From a checkpoint of a small image classifier.
Model: 1.81M parameters, 40-pixel images, arch regnet, norm batchnorm, activation silu, depths [4, 7, 7], widths [64, 128, 256].
Rows from block 6 of a small image classifier, named by matrix and row number. Rows with one number belong to one channel. Each number is 128 + 32 x the weight over its row's rms, rounded and kept within 0 to 255. All counts start at 0. After the name is the row's rms in percent of the matrix's.
After each channel's rows are labels from the 100 images, of 14976, where the channel reaches its highest value: "strongest on" is what is common among them. Only what is clearly more common there than usual is listed. The data: procedural textures in two colours, tilted and lit. In brackets: how many of the 100, against the usual share in percent.
# convs1: grouped (8 groups) 3x3 conv (model.blocks.6.convs.1.weight, 128x16x3x3, each kernel summed), inputs within the group 0-15
# convs2: expand pointwise conv (model.blocks.6.convs.2.weight, 128x128x1x1, transposed), outputs 0-63

convs1.60 159 [112 151 184 149  82 135 126 103 138 120 154 196 102 106  76 132]
convs2.60 090 [ 99 144 196 126 139  86 107 127  79 104 187 176 174 119  87  90 136  96 117 144 136 143 120 100  98 157  84 135 155  83 155  79 118 145 148 138 159 173 170 111 100 136 143 153 111 122 137  86 136 189 153  99 217 143 133  98 170  88 114 175 120 128  68  77]
strongest on: seen at a slant (69 vs 39.6)

convs1.66 103 [131  34 160 113 136  89 131 125 156 153 117 111 137 132 156  83]
convs2.66 106 [145  98 143  94 159 101 160 148 168 144 188 147 150 141 159 147 114 140 139 107  90 124 182  56 161 157 158 102  88 129 138 162  92  87 141 127 144 145 113 113 180 157 113 149 151 136 137 132 124 197  76  97 131 111 133 180 125 100 168  92 105  99 168 187]
strongest on: crosshatched (31 vs 3.3)

convs1.50 067 [116 187  99 146 109  91  88 143 110 146 164 184  98 134  92 101]
convs2.50 111 [104 161 101  91 217 113 208  73 162 107 159  80 158  34 114 177 126 134 145 170 123 158 147 120 159  57 152 120 190 168 216 142 171 158 121 103 148 146 133  99 144 139 127 145  91 128 114 128 125 120  73 141 163 148 111 138 144 119 157 125 142 112 125 170]
strongest on: rays (51 vs 3.2)

convs1.21 051 [134 114 146  64 120 128 152 117  88 139  91 127  56 111  85 150]
convs2.21 099 [174 121 169 137 170 173 151 147  92 135 125  78 109 124 147 105 191 135  71 106 168  99  90  93 158 133  27 153 153 189 174 134 144 196 193 169 177 161 114 124 147 118 129  89  82 137 141 191 121  96 103 102  97 133 160  68 146 117 119 149 216 143 127  75]
strongest on: looped (25 vs 3.4)

convs1.121 081 [ 72 146  89 160 124 159  87 115  84 115 151 121 105 158 145  72]
convs2.121 094 [160 141 163 157  99 136  88 136 128 114  91 157 106 197  56 102  78 128 145 125 138  84  93 156 135 198 158 113 138 137 142 185 128 169 131 146 147 123 107 139  96 157 106 116 114  89 115 156 208  54 151 135 167 164 156  84  59 102 134 181 133 139 132 190]
strongest on: speckled (29 vs 3.2)

convs1.117 101 [145 204 154 118 164  74 136 117 126 129 100 173  94 111 115 100]
convs2.117 095 [155 199 125 121 153 125  75 158 114 151 142 185  77 120 101 111  80 116  62  96 169  72 128 107  87 185 171 104 128 107 138 109 127 154 153 155 141 174 139 140 113 124 101 102 149 128 118 142 108 172 121  98 115 119 127 126 111 197 106 164 171 217 159 115]
strongest on: red (35 vs 16.3)

convs1.101 061 [124 113 153  99 171  98 121 139 112 184 111 164 116  55  97 113]
convs2.101 104 [168 143 118 185 159 138 114 112 140 140  90 120 177 135 121 119 121 184 145 145 174 101 119  61 157 127 151 184 116 142 146 114 112 108  91 195  73  35  82 142 129 156 116 133 134 128 109 144 172 151 167 126 120 127 164 128 151  30 105  78 144 110 121 120]
strongest on: fine scale (67 vs 29.6); honeycomb (30 vs 3.5)

convs1.42 112 [191  91 150 137  71 161 138 131 114 147 105 120  85  74 137 122]
convs2.42 113 [129 123 135  97 121 149 136 119 129 168 113 176 105 151 126 255 111 132  50 119 139 161 156 134 132 115 119 153 129 111 118  89 116 122 127 144  99 170 135 114 147 142 162 168  78 152 128 162 142 130 118 124 127 124 171 130 133 122 156 230 161  80 166 121]
strongest on: fine scale (60 vs 29.6); zigzag (35 vs 3.1)

convs1.86 038 [111  81 144 124 126  93 156 173 112 137  68  88 125 154  78  97]
convs2.86 106 [133 134  68 119 166 120  64 236  96 141 106 123 158 146 158  91 103 132 175 105 120  93  96 140 162 130 153 118 135 102 147  66 141 123 122 126 137 167 136 122 140 107 101 176 102  92 115 101 147  91 160 116 145  90  71  55 121  82 128 150 146 100  12 149]
strongest on: speckled (30 vs 3.2)

convs1.116 092 [105  90 108 108 139 154 115 141 125  85 128  92 182  53 100 132]
convs2.116 090 [106  77 183 178 128 149 146 181 142 142  37 147 159  98 177 142 168 156 130 163 150 117 119 140 127 126  99 199 148 147 161 105 152 137 145 138 148 137 128 138  73 129 188  98 110  94  97 128 145 143  99 105 148 203 141 142 144  48 160 130 187 124 167 154]
strongest on: plaid (33 vs 2.9)

convs1.94 107 [143 113  90 149 183 150 146  55 113  86  88 128 143 114 101 143]
convs2.94 104 [ 85 147 169 151 145 118  84 126 143  90 105 111 127 118 184 163 176  56 119  70 187 125 120 134 133 176 127 152 160  97 115 164 123 213 146 151 135 109 156 151 165 137 110 176 128 120 143 109  81  88  55 166 160 152 154  73 175 103 115 125 142 126 109 146]
strongest on: yellow (36 vs 16.9); speckled (27 vs 3.2)

convs1.109 056 [117  67  74 108 115 122  95 180 161 178 128 133 105 155 109 132]
convs2.109 103 [ 89 133  54 145 154 128 170 133 143  82 142  30 182 129 122 171  83 102 182 110 113 129 103 113 166  77 172 111 179  96 162 100 164 143 130  84 131  81 121 173 172 180  70 169 125 176 122 176 157 133 201  67 125 175 118 137 147 159 129  83 147 145 137 128]
strongest on: speckled (33 vs 3.2)

convs1.10 081 [113  60 137 125  81 130  59 101 109 120  89 121 128 133  99  96]
convs2.10 090 [209 135  95  59 115 115 154  90  86  77 110  73  94 114 149 123 113 101 119 131 147 145 138 128  83 166 146 184 100 142 154 186 141 137 110 139 116 131 133 123 150 138 140 102 169 108 149 154  79 140 171 147 107 103 156 189 102  98 115 137 160 175 159 189]
strongest on: looped (25 vs 3.4)

convs1.100 090 [134  64 150  95  86 159 169 147 104 135 106 108 114  91 175 101]
convs2.100 111 [160 104  66 111 138 126 103 173 159 107  97 117 113  91 104 111  98 150 149 135  82 101 148 114 146 143  83 101  62 151 138 165  92 138  94  92 107 176 148 169  81 168 172 100 137 101  93  79 202 124 117 106 173 132   0 139 122 205 140 102 136 169 131 164]
strongest on: brick (31 vs 3.2)

convs1.8 072 [150 101 102 134 127  62  70 160 106  84 142 131 135 115  86  94]
convs2.8 101 [ 82 112 119  73 144 176 139 128 109 127 126 121 147 133 154 111 108 137 121  89 123 169 144 118 154 121  35 199 197 105 172 126 162 147 103   7 144  97 140 136 132 140 128 138 115 138 118 145 133 130 151 147  60 172 144 107 103 131  97 150 106  96 149 154]
strongest on: bubbly (77 vs 3.2)

convs1.103 053 [147  86 114 210 127 125 132 114  93  84 127 102 174 162 124 137]
convs2.103 106 [209 150 113 182 132 123 130 153 179 118  75  61 173  58  85 178 151 177 120 133 129 204 121 133 177 162 128 156  95  93  74 144 137 124 105 159 112 158 128 128 146 160 172 173  83 107 139 153 110 146 144 151 101 113 133 120 179  60 101 135 170 115 130 182]
strongest on: mosaic (35 vs 3.2); plaid (33 vs 2.9)

convs1.62 110 [127 127 170 130  54 141 122 117 129  97 152 178 141 139  64 148]
convs2.62 100 [112  97 167 158 123 143  97 216  89 111 120 131 122 169 130 186 132  85 127 175 103 112 133 101 161 132  96 166 128  98 113 104 122 106 145 185 133 117  80  84 143 113 159 189 161  96 140 148 137 186  42 172 172  88 129 120 146 131 141 123  99  49  89 126]
strongest on: crosshatched (32 vs 3.3)

convs1.122 085 [173 148 159  88 113 106 123 150 116 151  79 182  86 111 173 122]
convs2.122 103 [ 65 150 181 181 146 185 109 114 203 130 139 138  32 122 104 113 109 119 132 152 181 118 144 145 125  85 139 163 163 124 192 112 144 147 124 144 129 107 129 150 138 151  99 106 251 161 122 121 138 122 123 134 168 143 162 124  94 181 144 151 126 132 148 132]
strongest on: red (40 vs 16.3); speckled (28 vs 3.2)

convs1.113 117 [ 98 118 132 100  76 150 124 164 110  82 149 115 169  56 114 118]
convs2.113 087 [130 109 158 176 139 119 147 159 178  61 124 173 138 145 155 114 143  90 105 152  91 121  97 137  83  68 120 138 164 145 158 130  79 136  53 142  74  94 101 185 111 100 183 151 125 155 144 177 143 121 164 137 149  61 115 134 136 107  89 145 177 101  98 138]
strongest on: woven (25 vs 3.3)

convs1.30 069 [121  85  82 137 114 204 139  96  97 129  94  86 144 152 112 114]
convs2.30 102 [176  83 106 111 110  93  79 123 111 117 176  84  75 137 139  98 115 132 150 153 215 147 136 126 139 137 212 179 130 131 175 152  49 124 133 127 157 126 109 145 103 150 114  45 138 138 119 156 118 117 129  92 156 125 141 101 105  99 106 160 132 101 137 116]
strongest on: rays (83 vs 3.2)

convs1.65 160 [ 98 168 116 141  97 129  70 107  85  98 106 158 115  73 115 162]
convs2.65 090 [105 170 146 183 130 152  88 144 101 152 139  89  89  89 131 102 173  82 149 105 164 138 117 132 127 107  97 140 131 154 153  84  82 138 165 181 125 202 151 142 165 117 207 169 193 145 120  83 128 159 122 188 128 132  99 129 133 122 159  86 119 101  47 120]
strongest on: seen at a slant (80 vs 39.6)

convs1.54 065 [100 146  96 103 106  83 102 132  94 121  92  77 137 200 120 119]
convs2.54 112 [163 121  89 122 107 145 130 139 116  89 122 105 104  64 156 222 114 128 112 125 162 144 155  87 103 157 136 160 132 147 150  97 142 203 119 109  41 142 114 102  51 127 141  75  47 123 138 130 176 102 170  86 129 109 160 102 103 154 120 168 143 138 144 127]
strongest on: zigzag (30 vs 3.1)

convs1.93 081 [ 96 146 148 100  91 137 111 129 138 181  99 167 182 172 111  87]
convs2.93 107 [100  39 146 175 122 158  79 132 119 119  81  95  88 135  81 116 145 145 191 147  66 124 124 123  95 138 151 134 151 105 122 192 137 149 132 127 138 140  98 120 153  93 147 141 143 139 116 134 141 134 121 108 152 140 139 102 108 164 153 186  62 193 146 117]
strongest on: triangles (49 vs 3.6)

convs1.126 065 [151 136  99 126 101 118 148 134 152  91 132 223 110 103 132 170]
convs2.126 095 [101 155 135 171 155 107 142  83 133 116 167 171 120  58 149 143 142 158 129 103 187 154  74  66 150 148 123 190 139 124 189 102 141 201 102 118 165 135 135 227 165 129 145  52  94 142 112 149 129 125 151 144 135  78 182  75 122 131 101 140 159 144 121 149]
strongest on: rays (30 vs 3.2)

convs1.52 174 [123 175 164 157  79 126 131  99 146  92 152 181 121 126  68 139]
convs2.52 099 [152 132 119 111 142 104 137 102  85  98 160 159 157 198 110  69 135 133 159 122 122 122 143 150 117  80  57 113  82  96 128 110 109 100 146 115  94 164 180 158 134 140 159 120 176 117 126 164 131 197 177  77 237 109  93 106 115  95 124 148 106 139  88 154]
strongest on: seen at a slant (73 vs 39.6); fine scale (62 vs 29.6)

convs1.97 086 [185 191  99 126 142 109 114 108 139 137 177 158 151 150 122 179]
convs2.97 100 [ 99 217 109  83 178 176 148 111  66  31 108 131 148 113 173 118 117 171  98 148 109 115 222 113 156  98 125 165 127  88 123 101 148 131 131 116 109  84 135 221 133 138 106 125 147 132 130 139 125 168 107 110  96 102  84  97 122 158 109 124 134 180 140 127]
strongest on: brick (28 vs 3.2)

convs1.84 135 [ 94 117  77 120 179  92  98  78 116 100 106 111 118  91 106 167]
convs2.84 098 [166 102 167  97 168 119 103 103 119 117 103  92 123  63 176  68 124 170 121 127 109  81 115 106 110 160 109  75 133 121 131 141 167 121 137 180  99 199 142 144 120  93 100 118 104 132 128 119 146  66  60 178 119 160 121 146 165 108 157 164 133 130 120 112]
strongest on: coarse scale (70 vs 30.1)

convs1.82 073 [149 109  90 115  55 125 111 136  98 115  82 170 160  86 107 121]
convs2.82 116 [105 125  94 144 105  40 135 108  97 132 140 118 153  84  64 129 145 121 146 185 126  63 107  87  31 137  77 109 114 111 111 112 140 147 118   3 141 141 124 126 131 116 102 145 160 131 109 100 177 116 149 102 110  87 112 106  81  88 159 123 159 111 147 131]
strongest on: studded (28 vs 3.3)

convs1.58 089 [104 127 134 114  49 106 111 124 125 119 103 161 145 135  49 140]
convs2.58 105 [106 110 165 122  92 127 140 150 200 104 124  91 117  96 144  83 114 218 123 168 112 148 131 107 133  90 131 129  94 122 173 120 159 156 149 144 155 101 130 119 145 131 136 108 102 110 110 133 121 150 115 148  96 110 105 121 102 124 138 144 150 121 133 233]
strongest on: brick (37 vs 3.2); honeycomb (31 vs 3.5)

convs1.61 066 [117 139 127 144  88 128 113 106  78  70  97 161  83 170  86 114]
convs2.61 125 [145  77 155  68 128 134 127 138 128 121 154 136 135  55 119 255 101 128  81 163 153 147 137 142 162 123 155  72 104  96 144 103 131 118 104 129  91 144 150 147 119  96 180  71  68 118 140 113 118 151 150 116 128 132 156 138 118 137 124 214 147 115 147 146]
strongest on: zigzag (32 vs 3.1); woven (26 vs 3.3)

convs1.37 095 [ 54 158  76  91 151 115 145 125 118 119 178 140 111 136 109  91]
convs2.37 102 [114  95 163  54 131 112  89 165 132 132 120 125 208 121 165  82 103 164  86  99  90 106 131  90  98 148  80  72  86 147 147 100 128 152  90 136 162 128 120 106 114 136 138  95 151 157 103 125 124 118 117 147 129 112 144 112 128 121 153 204 107 118 153  93]
strongest on: grid (38 vs 3.3)

convs1.53 107 [169  72 118 130  88 134 144 131 134 131 133  53 111 139  85 167]
convs2.53 100 [ 93 100 104 161 154 140 144  76 136  57 154 158 105 139 134 146 133 114 118 142 135  78 143 101 165 190 189 113  45 181 112 109 183 158 117 121 183 152 100 140 164 135 116 167 107 162 119 143 140  91 147  68 111 155  75 141  96 147 110 170 151 127 115 145]
strongest on: looped (29 vs 3.4)

convs1.99 062 [ 81 138 107 129  64 146 150 119 109  86 117  87 109 101 116  69]
convs2.99 115 [142 134  98  94 112 132 109 131 126  53 128 119 115 142 162 124 114 156 172  97  93   0  91 125 167  65 188 101 158 161 168 146 206 157 124 109  84 112 134 125  82 162 103  78 134 124 128 118 191 119 151  83 130 114 169 140 109 212 143 164 107 126 131 126]
strongest on: speckled (28 vs 3.2)

convs1.88 061 [118 151 163 104 100  59 131 168 132 116 106 100 133 152  72  87]
convs2.88 097 [139  82  64 169 102  89  87 129  80 118 143 131  96 119 161 164 137  97 202 114 137 159 138 205 162 101 115 143 173  98 171  80 179  96 100  55 157  69 125 125 119 105 135 132  92 118 131  89  93  78 148  98  96 134 157 109 123 107 164 162 109 168 111 103]
strongest on: speckled (30 vs 3.2)

convs1.25 151 [101 133  98 134 134 100 177 140 156 130  95 144  73 147  66  84]
convs2.25 092 [ 90 166 120 135  75  59 148 108 161 123 149  98 132 112 130 107 138 113 133 122  78 149 120 107 133 124 135 154 140 150 138 132 162 159 119 135 146 119 136 122 162 170  70 123 165 186 127 139  88 114  79  69 143 134  83 142 113 173  42 145 135 131 144 102]
strongest on: scaly (25 vs 3)

convs1.110 043 [ 50  95 102 142  92 127 134  81  88 117 115 165 135 109  96 122]
convs2.110 108 [130 185 188 204 138 134  78 158 134 107  75 114 150 159 101 102 174 154 116 150  92  86  99 113 173 181 119 148 128 193 176 147  98 105  72 113 118 143 116 159 178 122  92 123 131 144 134 120 105 183 165 131 102 125 156 129 130  36 149 148 173  99 158  99]
strongest on: fine scale (67 vs 29.6); plaid (26 vs 2.9)

convs1.59 068 [140 141  98 132  84  92 114 171  57  83 132 109 129 130 104  86]
convs2.59 113 [112 101 148 149  98 107 110  80 177  86 122 192 103 109 133 107 110 145 137 123 118 155 120  84 171 102 140 141  92 153 137 165 150 119  89 120  98 151 100 158 181 144 136 139 141 136 147 129 116  77 152  99 126 128  52 120  91 104 127 146 155 181 133  41]
strongest on: fine scale (64 vs 29.6); honeycomb (33 vs 3.5); bubbly (31 vs 3.2)

convs1.89 056 [ 96 139 106 113 182 117 152  77 167 129  51 133 134 143 107 136]
convs2.89 093 [189 192  90 106 141 104  85 143 138 183 152 139 117 181 141 122 153  63 164 114  90 123 150 127 125 132 127  73  86 104 191 114 136 185 121 149 117 192 139 165  90 118 157 139 121 141 135  93 103 112  95 101 107 173 160 134 143 129 190 137 165 111 131 129]
strongest on: coarse scale (71 vs 30.1); dotted (48 vs 3.3)

convs1.48 163 [135  66  86 104 124 126 134 140  91 145 130  40 112 147 134 132]
convs2.48 104 [126 126  89 181 127  81 155 108  94 112 144 152 110 174 183 121 120 146 178 109 138 147 129 158 114 139 137  92 124 136  85 109 137 135  88 153 110 144 130 204 117 118  97 157 156 153 154 129  60 176 154  80 255 137 159 132 114 129  85 163 124 133 100 171]
strongest on: crosshatched (29 vs 3.3)

convs1.125 076 [176 184 116 178 104  99 131 126 102 150 145 188 135 154 136  95]
convs2.125 094 [ 86 181 122 148 117  81 103 126  75 104 126 140 129 117 158 124 159 143  88 171  29 143 125  84 159 100 153 115 165  94 100 157  41 130 102  92 127 175 110 125 115 121 136 150 196 163 110 140 100 200 119 129 114 130 121 122  90 142 146 193 112 123  87 133]
strongest on: speckled (29 vs 3.2)

convs1.104 066 [ 77  48 114 109 105 136 132 138 133 136  74 107 155 157 103 105]
convs2.104 105 [118 144 137 134 112 132 128 120 166 123 139  86 152 161  93 159  87 124 119  87 158 195 129  84 150 124 104 189  76 113 145 125  71  57  94 166 117  50 107 120 139 107  98 187  95 131 117 127 123 176  67 160 136 138  97 187 135   0 146 160 136 145 157 144]
strongest on: fine scale (70 vs 29.6); cracked (38 vs 3.1)

convs1.63 048 [132  85 159  91  89 151 121  71 160 148 115 141  73 123  88 107]
convs2.63 091 [117 179 157  70 153 131 129  56 102  98 143 132 204 121 143 100 146 148 148 144  80 129 106 151 163 169 126 149 109  80 132 145 169 178 137 184  96  86 127  79 160 150 146 145  75 127 116 169 202 147 146 137 107 127 102 163 124 102 170 186  94 158 131  62]
strongest on: grid (41 vs 3.3)

convs1.47 152 [160 112 158 156 111  83  86  72  57 148 135 127 142 142 136 113]
convs2.47 085 [202 143 118 130 116 147 168 160  70  96 132 119 119 142  82  92 101 138  60  97 161 126 139 104  98  72 136 157  72 137 118  96 130 151  47  85 102 113 128 131 102 176  78  98 144 150 120 137 140 142 142 128 110 147 170 139 155 135 191 143 125 105  84  77]
strongest on: cracked (26 vs 3.1)

convs1.73 095 [ 79 135 115 143 136 111  62  92 115 120  93 132  76  78 105 146]
convs2.73 092 [125 130 153 139  71 152 185 103 164 141  69 129 157 243 159  93  83 168  68 170 127 175 138  72 187 126 120 134 159 119 123  90 137 206 146 135 156  95 157 108 162 133 110 123 140 140 135 123  33 166  87 145 144 139 143  79 119 118 156 132 162 123 155 100]
strongest on: triangles (70 vs 3.6)

convs1.67 122 [111 207 150 124 109 111  74 119 112 120 114 122 110 113 101 191]
convs2.67 101 [122 140 167 202  79 210 111 153 127 121 121 133  95 124 178 140 109 145 135 147 176 137 120 119  48 174 141 137 109 141 166 195 106 140 142  71  53 118 127 110 126 132 212 102 153 120 124 142 137 156 121 100 105  75 152 121 125 161 158 140 123 139 118  73]
strongest on: crosshatched (29 vs 3.3)

convs1.98 075 [116 119 187 108 179 102 101 149 106  90 113  91 167  75 127 120]
convs2.98 121 [157 176 216 164 121 156 110 109 103  85 155 194 130 124 110 147 114 154 186 129 112 105  57 158 163 148 109 169 209 181 144 127  93 135 103 139 128 142  96 123 129 127 108 147 112 135 129 108 113 133 195 140  84 133  58 111 133  34 144 108  71 104 177 139]
strongest on: fine scale (61 vs 29.6); honeycomb (35 vs 3.5)

convs1.57 209 [151  94  75 134 179  91 136 168  87 130 122  98 163 109 170 113]
convs2.57 119 [143 175 138 181 139 150 104  66 109 111 165 119 113 106  93 100 101  94 134 132 141 145 124 152 101 132 149 150 110 111  75 136 137 233 109 122  45 112 111  98 175 112  25 148 123 159 147 135 153 138 126 105 209 134 113 125 115 126 149  63 124  82 179  84]
strongest on: wood (30 vs 3.1)

convs1.0 081 [121 141 143 102 135 149  93 101 129 122  72  82 176 123  87  69]
convs2.0 096 [140 138 110 141 171 129  59  91  94  37 132 162  81 115  82  99 157 140  61 162 149  80 130 105 152  75 128  78 129 158 147 132 115 148 161 148 138 148 127 110 128 197 123  61 141 104  85 136  98  58 171  90  97 121 124 158 127 155 115 164 142 184  96 118]
strongest on: fine scale (62 vs 29.6); looped (25 vs 3.4)

convs1.123 227 [ 90 112 127 120 140 161 123 131 143  75 141  61 159  71  91 137]
convs2.123 109 [179  52  77 106 112  73 135 123 191 109 120  64 177  97 141  89 143 149 124 114  90 176 181 108 138 136  48 127 106 172 114  54 150 115 126 138 127 172 136 124 107 128 175  98 147 149 128  57 133 151 155 107 150 112 171  71 152 112 130  44  63 148 139 148]
strongest on: woven (29 vs 3.3)

convs1.46 076 [ 64 115 144  84 153 171 149 153 156 132  97 140 149 143 138 189]
convs2.46 096 [176 102 165 136 177 177 123  85 112 114  92 133 192 144 116 183 118  97 182 178 152 169 118  88 103 149 148 102 117  97  95  80 111 131  98 139 120  93  80 164 127 138 148 165 108 145  80 127 128 114 113 110 142 140 140 107 109 153 111 178  90 100  88  24]
strongest on: rays (49 vs 3.2)

convs1.90 074 [ 97  59 162  68  98 113  90 165 126 124  98 149 122 144 112 127]
convs2.90 088 [111   7 143 182 108 132 108 123 124 124 114 122  29 135 163  98 140 141 145 129 149 104 135 154 174  99  90 112 122  62 145 126 127  76 121 134 149 122 142  70 110 122 128 181 105 133 140 123 136 104 129 171 123  94 114 110 130 116 156 160  55 127 154  94]
strongest on: triangles (45 vs 3.6)

convs1.14 112 [133 150 153 102 109 155 157 162 113  51 137 139 151 145 117  62]
convs2.14 097 [105 159 122  99 124 140 143  81 145  81  70 139 152 118 156 129  38 180 112 117 205 136 129 165 172 133  62 132 129 122 108  80 115 130  79 135 102 140  96  84 181 188 136 107 141 129 136 168 110 164 140  82  97 131 120 123 129 121 127 148  61 146 166 130]
strongest on: honeycomb (32 vs 3.5)

convs1.127 080 [ 82 149  96 159 115 129 124 148 100 117 185 111 162 119  61  96]
convs2.127 109 [167 132 117 134 173  99 115 140 125 108 150 132 143 149 157 156 187 112 105 156  61 148 146 117 170 132 181 164  97 183 125 149  64 154 118 152 122 149 117 109 144 113 135 135 233 137 122  85 142 199 143 101 158 155 179 102 129 164 147 132   0 114 151 134]
strongest on: dotted (42 vs 3.3); speckled (29 vs 3.2)

convs1.32 151 [ 99 102 120 173 116 110 100 117  96 125  86 145 194 182 145 101]
convs2.32 097 [111 178 172 136 139 160 190  74 139  72 162 187 144 127 119  92 103 136 105 122 136 158 142 129 152 112 100 157 167 114  74 165 132 137 117 129 124 157  92 142 138  93 108 166 203 184  95 121 151 181 114 142 110 125 120 180 112 117 131 135 124 131 173  57]
strongest on: seen at a slant (72 vs 39.6)

convs1.2 166 [143 116  51 114  97  88  95 128 111 154 144 100 129  75 125 165]
convs2.2 086 [186 121 145 134 137  97 126  92 106 128 181 120 157 148 124  99 106  97 121  75 114 182 203 131 121 123 160 187  55 136 109 155 167  79 145 165 128 101 150 146 101 116  99  70 120 153 170 153 113  85  35 147 169 101 133 162  89 107 115  86 128 206 136 106]
strongest on: seen at a slant (74 vs 39.6); fine scale (61 vs 29.6)

convs1.44 067 [193 131 124 118 109 184 107  91 110 153 125  78  96  83 139 121]
convs2.44 083 [116 122 138 114 141 158 119 158 133 112 139 172  99 119 122 123 129  92  77 127 157  91 141 112  98 135 123  93  95 102 165 122 117 143 112  81 132 154 115  95 183 175 155 109 123 115 136 171  84 138 147 142  69  62  63 123 105  86  96 150  85 165 143 170]
strongest on: bubbly (39 vs 3.2)

convs1.4 101 [146 119  78  60 166 131  92 116  84 101 140  99 128 122  89  99]
convs2.4 096 [ 98 173 159 106 163 126  96 142  76 163 151  99 195  92 153  87 136 138 129 149 165 137 113  63 186 140 138 135 113 107 181 149 147  58 179 145 134 106 106 127 122 160  72  69  77 106 115 174 112 159 107 164 130 147 140 208 114  63 119 159 173  86 170 159]
strongest on: scaly (29 vs 3)

convs1.12 091 [156 149  72 114  72  95 135 104 113  95 186 143 157 128 148  98]
convs2.12 105 [111 186 146 145 155 151 135 126 102  89 132 139 160  78 167 137 118 135 122 100  92 158 101 126 116 175 145 104 113  95 172 142 121 153  72 135 104 150 115 151 161 132 116 107 140 119 121 163 117 106 177 117 134 148 163 133 112 105 105 158 194 141 141 145]
strongest on: triangles (34 vs 3.6)